config = dict(
    model='CTC audio transcriber',
    dataset='two synthetic voices taking turns or overlapping, over music, noise or silence',
    train_examples=26041,
    noise_aug=0.002,
    time_shift_ms=50,
    input='waveform_16khz',
    tokenizer='char',
    vocab_size=32,
    arch='conformer',
    norm='rmsnorm',
    activation='gelu',
    mlp_ratio=3,
    head_dim=32,
    fused_qkv=True,
    qk_norm=False,
    inner_norm=False,
    wave_strides=[5, 4, 4, 2],
    subsampling=4,
    layers=16,
    width=256,
    positions='sincos',
    kernel_size=15,
    init='kaiming_normal',
    residual_init='none',
    optimizer='adamw',
    lr=0.0014,
    beta1=0.9,
    beta2=0.95,
    eps=1e-08,
    grad_clip=5.0,
    cautious_weight_decay=True,
    steps=2900,
    batch_size=64,
    epochs=7.1,
    lr_schedule='linear',
    final_lr_fraction=0,
    warmup_steps=140,
    weight_decay=0.4,
)
Rows from block 2, named by matrix and row number. Each number is 50 + 10 x the weight over its row's rms, rounded and kept within 0 to 99. All counts start at 0. After the name is the row's rms in percent of the matrix's.
# pw2: conv module project (model.blocks.2.conv.pw2.weight, 256x256), inputs 208-255
pw2.45 089:55 39 58 32 55 56 50 59 49 44 40 41 54 51 39 47 43 38 63 52 41 40 45 55 63 37 38 65 81 54 53 63 48 56 46 43 47 55 55 53 33 48 46 26 47 63 32 62
pw2.46 110:50 56 42 51 48 59 40 62 66 48 59 31 58 50 50 39 55 45 49 65 42 58 48 42 52 46 37 59 57 40 37 54 45 46 49 38 46 72 58 66 47 39 65 60 58 70 47 43
pw2.47 097:43 48 69 57 48 38 38 62 39 50 37 46 43 59 53 44 39 60 49 53 42 48 36 59 58 48 63 44 50 43 58 43 62 48 49 59 48 42 53 61 39 47 58 47 48 35 46 36
pw2.48 102:64 55 51 24 70 57 50 47 51 35 45 56 54 54 44 55 46 49 33 45 51 49 52 55 48 58 39 34 47 53 40 31 39 53 67 47 65 45 58 51 52 39 47 61 51 47 49 37
pw2.49 094:30 55 52 62 52 67 41 40 33 51 55 50 64 62 59 37 49 51 40 56 55 51 44 59 55 51 31 58 68 42 51 69 43 57 39 47 24 53 65 46 53 47 48 24 43 51 37 52
pw2.50 095:50 61 66 43 44 44 57 47 59 61 72 50 37 59 59 44 73 48 33 53 35 55 51 58 58 41 47 69 34 44 54 50 65 61 56 51 48 54 42 48 38 53 44 48 51 63 52 48
pw2.51 106:43 64 58 63 53 51 43 52 66 45 41 43 57 56 49 81 59 50 46 60 47 41 50 63 56 42 46 52 52 35 40 52 45 58 41 53 41 49 50 36 57 68 45 59 33 71 64 39
pw2.52 100:44 38 68 50 29 40 68 50 60 52 46 54 51 50 51 26 43 38 57 49 49 55 53 32 57 53 54 65 57 51 44 35 46 45 58 40 21 53 48 53 56 54 52 24 56 36 36 50
pw2.53 095:46 68 71 51 43 46 46 70 44 36 57 44 64 44 31 58 43 35 46 45 49 47 55 32 51 55 62 57 59 36 65 58 47 55 49 48 38 50 44 72 51 43 60 47 53 53 64 47
pw2.54 103:57 45 56 56 45 57 43 40 41 49 31 50 30 48 46 14 44 34 50 55 38 48 59 47 50 54 58 54 31 41 42 44 45 38 50 36 35 30 55 47 43 62 63 37 46 51 53 39
pw2.55 093:34 46 32 45 56 51 63 42 59 60 45 42 50 53 32 52 50 58 55 48 55 71 59 38 45 49 40 47 34 63 43 57 55 42 50 35 59 40 57 63 33 66 51 47 59 42 56 41
pw2.56 091:45 52 50 51 67 61 41 48 60 35 44 45 63 48 57 55 61 59 44 74 52 42 69 63 69 50 43 68 70 51 43 62 35 58 39 49 31 67 45 69 48 49 53 68 47 56 47 55
pw2.57 099:43 52 37 33 36 48 33 37 75 46 53 56 44 53 58 63 56 42 50 72 33 57 46 66 52 44 29 49 40 44 32 56 56 36 51 52 50 55 45 63 65 57 41 51 50 53 46 50
pw2.58 103:52 73 64 54 61 50 40 56 52 50 49 48 59 39 58 30 48 44 58 38 50 55 48 34 63 51 39 70 51 50 61 46 39 64 51 54 46 42 63 57 70 42 48 46 67 45 41 48
pw2.59 097:24 49 28 58 45 43 49 46 59 45 51 54 46 42 47 61 48 42 39 45 53 45 49 42 58 47 47 48 43 54 41 34 40 56 60 53 54 43 45 52 67 58 57 69 55 53 54 54
pw2.60 091:52 57 36 44 54 50 43 47 40 50 59 46 38 57 42 61 51 51 60 43 52 54 55 52 51 57 41 33 51 51 41 54 36 46 64 60 71 47 57 52 60 58 38 62 33 52 43 46
pw2.61 100:44 46 47 40 37 50 36 47 47 41 57 56 49 58 52 50 40 36 42 56 41 51 55 56 56 63 38 32 52 59 54 38 55 45 42 50 82 44 42 45 54 68 47 71 31 44 40 48
pw2.62 100:50 35 48 51 64 51 42 59 69 48 50 44 45 49 60 56 63 46 63 54 45 42 46 41 41 42 36 39 44 57 42 55 43 47 43 49 61 52 49 44 50 38 32 59 61 43 55 50
pw2.63 099:46 46 51 54 46 44 55 45 29 44 42 57 40 58 47 24 49 39 38 49 43 55 61 63 49 58 66 60 52 32 66 56 44 53 61 33 47 42 49 38 55 34 51 40 64 47 49 45
pw2.64 109:57 57 41 41 69 50 41 54 57 62 53 37 53 53 50 82 54 31 34 53 49 55 42 55 48 56 44 52 42 45 45 60 57 73 41 60 72 48 50 58 55 64 57 74 53 52 51 38
pw2.65 106:50 50 38 44 55 63 44 35 69 50 50 51 61 58 56 70 52 42 57 49 53 47 49 54 39 45 46 45 39 44 36 38 53 46 43 44 54 64 56 60 48 68 42 51 59 53 47 57
pw2.66 100:60 52 53 44 59 54 59 43 58 46 59 61 55 58 47 79 51 49 41 50 46 60 60 47 41 56 40 43 39 43 35 56 30 68 34 48 49 62 36 58 51 75 36 51 65 57 59 55
pw2.67 098:52 47 71 65 40 55 54 46 45 42 51 52 42 41 50 34 44 48 41 59 46 58 45 53 49 53 46 49 52 42 59 37 40 60 33 66 25 54 40 49 24 50 53 31 34 40 58 48
pw2.68 095:53 34 63 40 49 49 37 35 34 46 39 42 57 55 63 30 52 53 52 50 43 57 37 34 50 38 51 44 80 48 61 46 36 64 48 36 40 44 48 47 26 36 49 50 64 46 50 32
pw2.69 102:49 47 78 36 54 57 47 57 41 43 39 62 42 58 49 16 48 52 45 54 47 64 45 53 57 55 47 47 51 43 57 58 64 55 47 51 47 49 45 37 34 51 47 42 56 53 45 65
pw2.70 101:46 48 57 58 49 53 54 60 38 45 36 54 59 35 56 48 46 58 50 67 44 41 53 31 63 46 52 60 54 58 60 47 52 53 55 42 28 46 49 42 44 40 45 33 53 42 37 49
pw2.71 098:58 39 35 29 60 50 49 38 58 55 39 46 50 53 55 65 43 47 54 56 62 54 61 58 48 32 48 37 56 56 43 49 52 39 48 63 71 48 53 49 42 46 51 54 29 43 67 39
pw2.72 098:49 39 53 44 49 46 36 37 64 52 57 58 42 47 38 54 40 45 46 26 47 59 48 66 54 64 58 50 40 41 63 33 45 38 60 62 58 52 45 38 72 59 49 50 41 42 51 36
pw2.73 101:32 55 75 46 57 52 45 50 43 45 43 53 54 56 46 38 56 54 53 57 51 45 48 44 70 58 61 54 58 52 51 51 76 45 62 47 27 37 58 47 39 45 46 45 59 50 44 42
pw2.74 094:42 60 53 72 61 52 71 41 52 45 50 49 53 51 58 60 40 48 40 62 41 50 55 42 65 43 61 62 60 60 57 58 55 58 40 53 40 50 54 48 44 47 52 51 46 61 70 39
pw2.75 097:56 39 49 47 35 47 38 41 39 50 49 47 52 39 59 58 41 44 50 60 51 57 43 40 48 49 52 34 41 48 65 51 54 56 53 48 68 35 56 43 49 60 61 69 52 57 49 55
pw2.76 101:56 40 44 37 53 38 36 33 55 50 49 47 47 48 54 55 48 70 42 44 53 58 59 47 35 45 38 36 46 55 44 49 47 36 67 47 56 50 57 51 45 56 55 58 43 52 47 64
pw2.77 105:35 40 35 32 68 53 55 50 46 48 55 42 58 46 37 66 50 46 71 60 38 51 46 59 55 53 50 46 57 40 36 64 50 58 49 59 59 59 47 42 49 55 56 57 44 65 49 59
pw2.78 096:54 45 50 55 35 48 58 42 61 54 37 48 36 47 50 68 43 40 51 54 48 54 62 50 54 57 38 58 50 33 50 71 53 32 51 63 61 54 42 51 60 47 48 58 56 47 41 53
pw2.79 109:47 53 44 54 50 50 49 52 58 52 66 47 58 70 59 87 49 43 48 45 43 46 40 36 49 59 49 57 56 47 45 51 40 55 48 47 53 77 69 54 46 57 49 59 54 62 43 40
pw2.80 100:47 57 62 45 51 37 54 48 47 50 47 54 69 75 46 43 40 30 50 47 36 53 52 44 72 51 56 43 58 54 52 47 78 61 58 55 55 57 54 51 51 48 46 43 65 29 47 60
pw2.81 094:34 47 30 46 52 53 52 59 39 56 39 59 40 47 59 50 50 40 47 48 56 46 56 40 38 54 52 30 45 51 51 48 48 57 48 33 59 31 40 60 45 60 38 44 45 50 48 72
pw2.82 102:58 57 53 57 80 49 52 43 69 56 46 58 74 67 57 62 56 55 48 57 55 39 47 59 41 50 39 64 63 35 49 59 50 48 50 55 49 56 39 52 44 57 58 52 52 45 58 48
pw2.83 093:47 31 40 48 39 45 46 30 49 49 46 52 51 36 41 38 57 49 53 52 49 55 49 45 39 40 51 42 38 56 35 51 43 38 45 70 62 56 52 48 51 72 57 59 44 68 39 60
pw2.84 095:50 60 60 38 74 61 58 53 37 58 32 60 53 58 55 36 44 53 52 57 48 48 26 70 66 37 60 58 47 33 47 47 42 64 47 44 24 43 43 42 46 44 58 44 58 49 41 49
pw2.85 100:55 62 50 33 40 55 53 33 62 59 48 45 58 54 45 51 37 34 53 59 45 37 50 44 56 48 35 44 40 45 47 50 49 35 47 34 51 49 51 54 50 57 45 66 54 72 29 67
pw2.86 107:47 55 40 44 68 50 59 55 62 55 56 45 45 61 46 53 59 63 57 64 51 42 53 61 43 49 51 52 53 70 40 37 44 54 60 60 46 51 58 69 54 42 39 62 48 73 59 57
pw2.87 104:55 53 25 36 54 37 42 49 46 53 44 54 56 58 62 70 52 69 53 43 52 44 41 70 46 50 41 40 44 55 63 34 41 46 42 56 68 51 48 60 54 65 38 56 44 59 41 40
pw2.88 099:51 47 65 73 50 56 44 59 31 40 45 52 44 49 46 43 63 35 55 44 53 60 62 25 51 38 68 46 39 53 69 43 67 55 46 38 50 55 57 56 61 48 55 41 45 22 51 39
pw2.89 098:41 41 59 41 47 54 52 52 44 57 42 44 67 50 50 31 42 47 57 58 39 44 55 53 57 41 60 63 45 46 39 57 56 61 44 57 45 59 60 42 44 35 62 37 68 40 66 42
pw2.90 104:43 46 51 49 43 32 40 51 37 45 48 44 34 47 46 56 47 46 41 41 53 52 39 37 38 38 48 47 38 47 55 58 64 50 38 46 69 31 49 46 55 52 55 58 45 46 47 46
pw2.91 103:52 52 43 24 48 38 47 48 46 64 42 62 41 50 50 36 50 37 54 40 49 57 43 51 52 44 46 45 41 59 59 65 48 45 37 53 68 29 54 47 54 39 46 65 41 43 56 55
pw2.92 107:62 39 41 49 56 46 45 43 67 56 51 61 53 50 60 70 66 61 56 54 56 53 69 69 50 33 47 57 46 46 52 60 46 66 57 60 55 61 56 59 54 54 56 65 57 64 63 52
pw2.93 098:40 49 53 42 57 61 46 54 41 55 51 39 65 50 55 80 54 57 52 55 53 41 65 64 51 51 51 52 56 50 57 74 50 34 58 61 23 56 44 46 47 51 53 36 45 57 49 26
pw2.94 108:56 43 34 33 51 50 65 46 49 54 45 59 51 62 46 72 58 50 52 42 55 60 45 51 47 66 41 56 37 38 44 39 42 61 42 57 58 41 46 56 57 54 36 70 39 61 58 53
pw2.95 105:56 61 52 60 65 69 44 58 43 54 52 51 35 53 54 53 46 41 55 64 62 52 51 55 55 55 63 54 60 57 51 50 50 57 50 41 20 52 59 59 55 40 56 45 69 51 56 52
pw2.96 105:45 36 55 56 54 56 60 58 73 63 39 37 53 50 55 50 52 53 64 39 53 37 48 53 57 54 36 62 53 49 45 46 40 56 55 53 50 63 47 57 50 38 54 52 60 76 50 44
pw2.97 104:47 38 60 61 53 46 68 56 41 44 41 43 46 51 53 41 44 48 43 47 49 41 47 35 61 42 43 50 59 45 60 43 63 50 65 53 38 39 42 50 49 44 72 38 65 46 55 66
pw2.98 093:37 48 42 48 46 42 64 45 39 57 52 28 59 59 40 64 47 51 58 54 61 67 33 48 46 42 43 40 61 58 47 57 34 54 57 58 64 45 47 58 51 57 38 59 52 50 46 53
pw2.99 100:41 62 39 47 43 49 46 49 66 51 48 40 49 46 50 68 47 46 61 53 48 35 50 49 55 43 45 51 39 61 43 62 53 49 50 38 74 49 33 51 50 48 37 67 47 55 55 56
pw2.100 097:52 34 42 48 55 50 58 56 54 59 41 59 37 54 41 31 39 64 74 46 43 56 48 44 53 43 51 35 50 34 61 41 47 40 65 48 73 49 55 50 49 34 48 48 56 38 50 51
pw2.101 102:51 52 53 67 59 45 49 50 47 56 42 45 66 63 65 56 50 61 63 66 53 54 46 50 52 33 46 64 49 59 54 64 63 57 59 49 58 52 42 52 40 43 60 51 51 60 61 48
pw2.102 101:64 50 39 45 44 55 46 31 44 60 42 56 51 52 55 48 43 45 56 46 52 47 65 47 46 50 56 37 45 55 57 48 47 48 51 58 74 46 61 43 61 70 43 48 43 48 45 60
pw2.103 110:42 50 33 42 48 50 46 51 50 48 49 52 64 57 42 74 67 48 31 51 53 42 49 47 39 45 46 49 42 58 36 53 39 46 68 62 62 61 50 51 71 62 52 61 50 60 50 42
pw2.104 099:48 55 66 46 58 46 47 57 33 43 33 54 40 57 47 22 45 49 52 55 53 52 45 48 45 42 51 42 55 57 55 51 54 62 67 56 47 37 54 45 38 34 50 51 58 53 50 52
pw2.105 105:47 44 35 48 60 40 54 41 64 50 54 49 51 49 52 74 47 64 46 52 55 60 54 57 47 58 40 51 43 55 47 50 38 37 45 54 72 46 52 39 67 63 42 51 40 49 47 52
pw2.106 104:56 69 54 41 49 45 57 48 70 49 53 42 62 48 50 73 57 46 54 55 44 50 50 56 40 45 37 41 54 51 42 41 43 41 67 50 55 60 34 52 65 48 33 56 42 53 52 49
pw2.107 114:58 52 34 39 52 47 43 32 61 67 65 48 50 56 56 50 64 60 51 42 43 59 56 58 38 47 46 46 55 60 56 44 56 55 47 59 67 48 46 52 51 62 44 65 35 59 60 43
pw2.108 090:40 30 39 51 50 55 46 47 52 37 57 43 54 48 77 62 47 57 38 33 33 52 64 54 47 71 49 54 41 43 23 53 40 26 46 47 61 43 38 60 45 54 43 71 45 59 47 50
pw2.109 102:40 35 58 61 42 39 43 61 60 51 51 59 44 44 57 35 41 63 50 49 40 56 29 56 53 54 50 52 62 58 52 35 44 49 56 60 46 48 41 51 36 44 62 50 45 47 57 58
pw2.110 103:43 57 35 42 41 58 54 57 37 48 39 52 35 51 59 32 50 60 44 35 51 52 45 34 50 60 38 52 36 57 55 51 56 54 40 46 41 43 66 41 50 41 53 40 48 38 52 42
pw2.111 096:56 50 51 57 46 50 55 33 60 60 45 70 60 42 56 56 50 61 40 55 52 45 46 58 41 61 53 48 52 61 49 65 22 39 47 50 74 46 57 45 53 57 66 71 30 44 65 33
pw2.112 105:53 38 34 50 57 41 61 47 58 49 49 59 62 45 47 39 47 58 51 54 54 48 47 47 43 40 59 40 40 28 46 43 45 44 42 35 57 45 55 38 50 46 48 40 40 57 45 44
pw2.113 095:54 44 43 43 52 59 39 50 44 47 51 47 49 63 65 63 51 41 48 38 37 56 60 43 54 41 40 40 52 66 60 60 45 47 38 40 53 62 31 71 59 53 37 63 53 48 63 37
pw2.114 103:42 53 31 40 52 50 32 31 72 47 52 49 55 49 46 76 52 54 43 37 44 58 39 57 45 47 34 58 53 61 36 50 58 40 59 60 63 71 47 60 54 66 48 67 44 63 36 51
pw2.115 100:54 57 46 58 49 45 50 60 50 72 48 52 65 57 56 56 54 47 49 59 37 45 43 53 40 62 47 40 62 46 47 56 45 57 54 67 42 51 58 49 42 53 47 61 53 47 50 58
pw2.116 098:43 50 70 57 57 66 38 51 52 54 60 49 39 52 52 51 52 41 55 60 55 49 54 47 46 40 46 51 54 65 53 49 60 50 59 40 27 46 52 45 47 47 47 44 51 46 45 51
pw2.117 099:46 50 40 39 52 41 58 56 49 44 59 68 44 49 45 59 44 60 55 42 41 46 41 34 43 46 54 51 50 39 42 49 46 33 58 49 67 40 58 39 42 50 45 44 36 38 42 39
pw2.118 103:44 48 59 44 44 52 48 63 39 50 45 28 50 55 28 49 39 62 60 43 48 68 56 52 55 52 63 52 52 52 52 46 45 55 43 37 45 36 61 41 45 29 55 32 49 44 57 56
pw2.119 101:53 51 33 35 47 51 55 54 44 29 42 41 53 50 55 43 44 60 51 29 57 53 48 39 49 50 45 50 44 46 56 59 49 52 47 51 64 46 45 29 41 49 56 39 46 37 55 41
pw2.120 107:45 52 61 55 42 52 59 56 41 40 52 41 32 39 71 31 51 44 50 41 63 29 53 46 51 64 33 46 62 62 50 46 46 43 57 50 56 50 49 45 40 35 49 47 40 30 38 37
pw2.121 092:65 59 32 28 37 49 35 46 56 41 59 47 55 42 42 54 47 45 61 54 38 54 57 56 44 57 42 43 57 66 31 49 56 43 54 54 71 44 50 60 56 66 54 66 56 41 52 58
pw2.122 093:49 48 64 48 39 53 73 57 44 53 65 52 39 39 53 42 54 51 45 54 46 56 59 58 37 63 58 72 45 44 52 60 64 65 46 57 28 54 46 44 45 66 50 55 45 43 37 59
pw2.123 091:50 41 72 59 54 65 49 44 77 33 73 51 49 48 62 46 52 42 35 58 70 50 31 52 56 58 50 72 57 42 52 44 64 57 45 58 32 44 60 46 47 47 50 31 61 56 46 41
pw2.124 113:40 47 22 39 47 52 52 43 50 49 42 43 50 57 65 68 41 43 63 53 55 48 47 44 39 43 37 45 55 47 50 56 38 52 52 72 70 78 46 55 58 53 49 65 59 57 51 55
pw2.125 094:42 63 48 51 66 57 49 67 20 54 59 45 46 53 60 24 50 40 52 49 59 49 32 57 59 54 54 68 57 46 46 38 52 58 45 48 41 41 48 58 46 45 60 11 59 25 53 67
pw2.126 093:46 38 35 58 53 52 43 58 61 59 34 37 44 70 30 53 63 51 67 47 38 42 42 54 60 53 38 40 53 50 49 51 53 70 47 51 21 70 39 65 66 60 54 48 59 60 49 59
pw2.127 098:61 49 71 48 63 49 41 48 35 51 46 36 51 50 34 31 66 47 57 45 60 40 65 49 49 51 54 57 59 46 52 53 52 63 58 37 31 40 68 56 54 42 47 41 61 46 44 49
pw2.128 099:48 41 37 58 51 52 45 51 63 52 57 54 69 48 58 53 56 68 54 63 20 54 49 51 48 43 48 39 56 42 30 64 41 44 48 47 73 63 54 46 51 59 44 49 44 56 47 60
pw2.129 112:48 37 55 61 46 44 46 46 30 48 33 47 52 51 49 35 47 50 63 40 55 54 46 40 43 49 68 38 51 58 63 48 42 51 52 53 38 48 50 47 51 27 64 56 55 24 44 65
pw2.130 096:51 41 42 51 52 51 42 51 31 57 59 43 41 51 61 42 42 41 64 49 60 59 67 45 59 62 52 49 52 52 69 66 48 57 41 36 53 27 36 43 49 53 50 36 62 39 62 65
pw2.131 102:43 43 38 54 49 64 48 26 52 53 50 53 52 72 51 65 60 51 50 48 63 57 52 24 47 57 52 44 39 35 63 54 46 57 43 49 85 55 26 44 54 44 49 69 56 53 42 49
pw2.132 104:47 48 44 34 62 54 49 38 69 44 56 52 46 71 61 61 50 50 49 41 51 50 46 51 39 59 44 50 38 56 33 66 45 44 44 66 52 67 52 65 56 62 53 69 48 58 59 48
pw2.133 105:51 49 59 52 40 51 47 45 53 28 43 50 53 40 49 31 42 41 37 33 46 59 38 41 49 50 54 38 42 34 60 50 55 47 49 48 58 34 50 46 44 51 67 51 53 40 41 37
pw2.134 088:47 45 40 55 52 56 54 40 54 47 40 50 50 52 29 56 46 40 59 55 68 47 44 52 44 57 52 40 46 40 72 55 34 45 59 40 52 49 46 52 46 63 40 53 37 59 45 47
pw2.135 101:64 30 66 49 50 48 55 43 64 48 50 41 44 52 66 48 54 53 52 49 42 42 55 53 51 48 55 71 57 62 55 40 48 63 56 55 41 51 47 63 55 24 55 63 56 56 57 48
pw2.136 104:56 59 44 38 51 47 42 51 58 31 54 35 59 56 32 69 58 48 58 64 57 38 38 45 31 54 38 36 52 45 60 32 51 69 48 43 60 50 49 44 47 71 38 59 54 52 41 61
pw2.137 098:47 69 29 40 28 51 48 53 61 55 47 44 61 52 49 65 39 37 57 40 43 64 48 67 46 45 51 38 52 46 54 58 43 50 34 62 64 61 52 37 62 43 35 57 41 59 50 48
pw2.138 097:54 54 51 41 61 40 59 50 73 47 50 45 47 48 50 61 58 57 48 69 45 46 41 51 55 57 63 80 60 47 45 45 55 60 32 47 65 58 52 74 47 64 48 49 53 52 48 66
pw2.139 092:36 69 53 49 49 45 51 33 42 63 44 53 43 40 57 22 50 54 58 33 40 41 52 58 69 41 63 54 58 57 71 46 68 67 42 45 54 47 50 40 39 40 48 28 54 41 53 33
pw2.140 098:39 50 53 47 63 53 66 73 57 52 54 53 77 34 51 24 55 48 51 59 48 49 34 50 72 48 55 46 51 54 56 48 60 52 54 58 46 52 36 64 59 48 51 52 60 34 56 67
pw2.141 107:49 51 20 52 62 31 35 46 63 59 53 47 66 52 53 81 54 56 46 58 46 61 60 60 50 38 38 47 45 45 43 48 47 41 44 54 69 68 52 66 53 64 35 46 69 61 59 41
pw2.142 114:47 45 73 46 49 49 48 51 44 52 41 58 40 43 49 28 40 68 42 38 51 47 57 39 52 65 47 34 61 59 52 45 59 62 56 38 62 47 45 46 51 41 43 50 59 36 53 61
pw2.143 099:42 61 13 32 37 36 52 51 39 55 62 50 66 46 52 39 45 32 50 44 51 43 55 33 55 53 53 46 50 62 51 44 43 38 58 59 54 31 31 49 39 73 37 41 70 40 64 52
pw2.144 093:51 49 37 40 54 46 42 41 37 68 54 42 35 34 35 64 47 53 49 44 43 71 54 57 32 45 52 28 32 45 37 40 54 43 44 50 56 45 50 48 62 43 37 58 48 53 51 46
pw2.145 095:53 34 31 49 54 52 31 50 67 40 48 44 48 51 49 55 61 43 50 33 56 49 53 43 51 38 41 51 42 46 42 51 42 29 41 54 69 52 60 55 46 61 38 56 44 61 53 38
pw2.146 104:35 57 38 45 50 37 39 37 53 52 57 50 63 55 62 70 48 43 59 52 43 50 68 54 46 54 31 36 37 34 30 49 41 50 35 49 54 63 52 54 46 43 43 53 44 48 55 49
pw2.147 105:34 54 71 49 45 54 48 54 44 45 33 57 40 63 48 41 44 52 54 45 49 44 47 40 52 47 76 42 51 53 49 48 51 57 50 49 32 46 53 49 43 43 56 18 46 30 53 55
pw2.148 090:32 59 59 47 58 72 56 58 48 60 71 71 44 35 60 28 42 43 48 44 45 63 60 38 36 51 46 65 50 43 63 53 48 62 59 36 57 31 54 32 48 30 51 37 51 44 41 46
pw2.149 103:64 55 60 45 58 64 34 46 67 58 58 38 75 40 47 44 56 47 50 51 39 55 46 57 47 52 39 48 55 56 40 39 42 52 45 74 49 66 35 68 39 51 48 65 67 66 41 58
pw2.150 099:47 47 32 40 38 51 62 55 54 42 52 59 67 68 49 59 50 41 43 58 47 50 50 46 54 43 40 38 34 44 55 50 43 53 40 53 73 51 46 50 46 61 55 65 31 65 46 64
pw2.151 102:46 45 41 49 38 49 46 49 50 50 42 59 66 49 36 73 54 37 55 50 45 51 45 38 34 70 60 49 33 43 46 62 50 36 61 50 64 58 60 46 52 58 40 58 55 53 53 52
pw2.152 103:52 35 74 40 59 55 47 50 29 56 53 52 43 43 26 35 49 58 60 49 52 58 49 37 52 50 58 24 49 49 45 51 46 53 49 52 45 52 44 51 52 35 49 35 49 42 54 65
pw2.153 103:54 35 48 46 58 37 52 50 53 42 45 55 55 46 33 44 30 50 45 21 42 50 42 47 57 55 53 46 42 61 56 57 61 33 44 41 52 35 52 41 37 40 36 50 43 27 56 44
pw2.154 090:29 57 49 36 37 46 35 63 38 51 46 59 33 48 33 77 52 47 53 55 53 43 38 65 50 58 45 54 32 58 49 46 50 42 47 54 67 40 38 46 49 75 44 44 49 51 48 42
pw2.155 103:55 63 59 54 59 58 59 44 48 69 60 37 59 45 50 41 65 48 55 56 40 53 41 52 50 29 48 61 59 40 71 54 47 60 46 25 36 51 58 50 40 38 50 38 46 32 46 62
pw2.156 095:63 57 61 42 55 55 43 68 76 37 63 23 66 49 55 52 59 60 43 57 55 46 40 56 56 49 35 51 54 44 40 56 52 53 63 60 42 72 41 60 59 51 45 59 53 54 59 50
pw2.157 106:68 62 59 57 57 62 52 60 42 38 37 50 39 57 60 31 31 48 49 48 52 56 33 48 38 47 40 55 50 56 61 40 50 59 33 37 53 28 56 45 41 64 54 45 45 19 53 59
pw2.158 087:59 56 56 68 50 47 47 51 44 59 43 44 46 61 56 38 61 51 50 50 31 38 58 47 56 45 58 49 58 44 56 47 54 47 35 63 44 62 59 39 40 36 47 40 49 51 51 43
pw2.159 095:65 54 73 58 57 71 53 54 48 51 62 43 58 52 45 59 54 49 54 43 50 51 56 70 56 51 58 62 55 43 39 65 50 58 47 59 43 51 56 58 60 42 47 58 47 48 54 44
pw2.160 104:51 39 61 52 55 60 57 49 43 54 52 54 54 45 43 36 52 36 55 42 50 56 41 31 48 43 44 54 52 57 51 38 62 43 51 49 39 44 45 57 29 36 43 42 59 37 53 49
pw2.161 101:49 53 65 46 36 47 54 77 47 56 37 58 52 52 50 45 63 39 56 65 50 42 56 40 71 50 50 61 45 44 57 50 51 47 56 59 38 51 62 66 34 49 44 62 53 49 71 45
pw2.162 098:23 57 54 69 54 85 53 55 58 57 54 36 46 45 47 60 57 49 59 53 50 37 62 67 48 52 40 44 50 44 54 58 53 54 47 75 43 66 31 48 59 62 45 61 59 59 59 41
pw2.163 104:50 57 57 63 46 55 31 55 50 69 48 32 48 54 59 58 63 60 54 64 43 54 55 51 54 43 48 49 51 45 53 53 57 46 45 56 49 65 43 67 44 62 49 53 68 45 54 49
pw2.164 100:49 52 44 50 69 60 48 60 49 65 76 47 60 63 50 40 56 42 50 57 67 36 57 42 44 45 53 55 37 62 51 50 55 61 46 48 34 45 33 70 41 47 58 63 39 47 51 47
pw2.165 111:55 59 65 44 51 42 39 53 31 44 47 58 56 45 55 37 60 53 48 38 54 51 47 48 56 54 62 53 56 49 55 50 50 52 49 45 20 51 52 57 51 29 64 54 69 38 54 41
pw2.166 101:53 51 41 53 44 43 50 53 59 53 42 56 41 35 41 63 46 49 47 49 65 59 65 48 43 51 54 54 39 56 46 60 54 42 48 53 69 61 57 59 41 48 34 57 48 54 45 48
pw2.167 100:49 42 57 48 42 56 42 62 61 53 48 62 47 45 49 72 49 57 46 49 45 60 55 56 50 54 54 47 55 62 40 30 25 29 59 53 65 62 45 42 58 69 52 85 39 39 48 35
pw2.168 104:44 45 55 48 51 66 60 50 65 67 54 59 59 58 52 68 58 51 51 50 51 45 44 46 53 59 38 58 39 53 44 38 58 37 47 49 38 45 45 64 38 59 56 57 51 66 53 43
pw2.169 106:41 54 68 53 53 46 53 49 42 52 45 43 51 38 58 38 56 43 31 52 37 52 38 41 57 60 51 58 51 49 40 57 51 61 48 52 33 45 51 45 33 44 60 44 50 30 50 53
pw2.170 103:50 49 38 29 53 53 45 44 61 58 50 59 55 45 48 52 61 54 62 63 58 50 39 49 38 59 51 52 54 53 42 48 45 63 48 64 64 60 51 61 53 63 46 54 55 43 46 50
pw2.171 095:53 40 55 47 42 62 40 59 52 58 44 43 59 57 54 61 65 42 44 69 33 31 50 62 48 47 58 53 45 67 39 49 45 52 69 51 43 67 48 45 52 46 72 48 54 58 57 53
pw2.228 103:35 49 61 56 53 59 42 49 49 35 39 47 49 56 32 44 66 46 50 60 55 49 54 59 46 38 58 62 56 51 48 53 52 63 60 45 37 57 63 53 25 63 59 38 52 53 58 54
pw2.229 105:58 59 69 54 44 61 56 41 52 35 67 55 58 38 51 45 54 48 47 63 48 39 53 58 61 45 60 56 63 54 69 56 52 56 50 63 36 50 50 49 38 48 48 51 55 48 49 34
pw2.230 105:72 39 59 35 47 51 47 43 45 40 52 48 41 59 39 34 42 45 49 47 59 65 49 39 62 42 45 36 40 56 38 52 47 49 45 41 63 48 25 45 44 61 42 60 56 49 49 33
pw2.231 106:46 51 59 46 51 62 47 52 38 50 33 61 48 28 43 39 40 46 50 56 55 50 56 55 45 41 62 60 53 45 58 45 56 61 45 56 38 46 53 51 36 26 60 52 68 44 49 51
pw2.232 102:51 40 64 53 58 50 47 60 31 46 39 51 49 50 58 46 49 55 61 52 31 52 44 52 62 53 47 55 61 52 69 52 47 51 62 55 27 43 61 38 38 60 68 46 56 45 48 41
pw2.233 091:53 48 61 42 48 56 56 62 36 38 50 51 47 45 53 58 46 53 46 38 42 57 38 54 36 55 63 51 56 30 53 45 61 48 42 33 24 54 63 52 46 42 64 43 63 24 48 57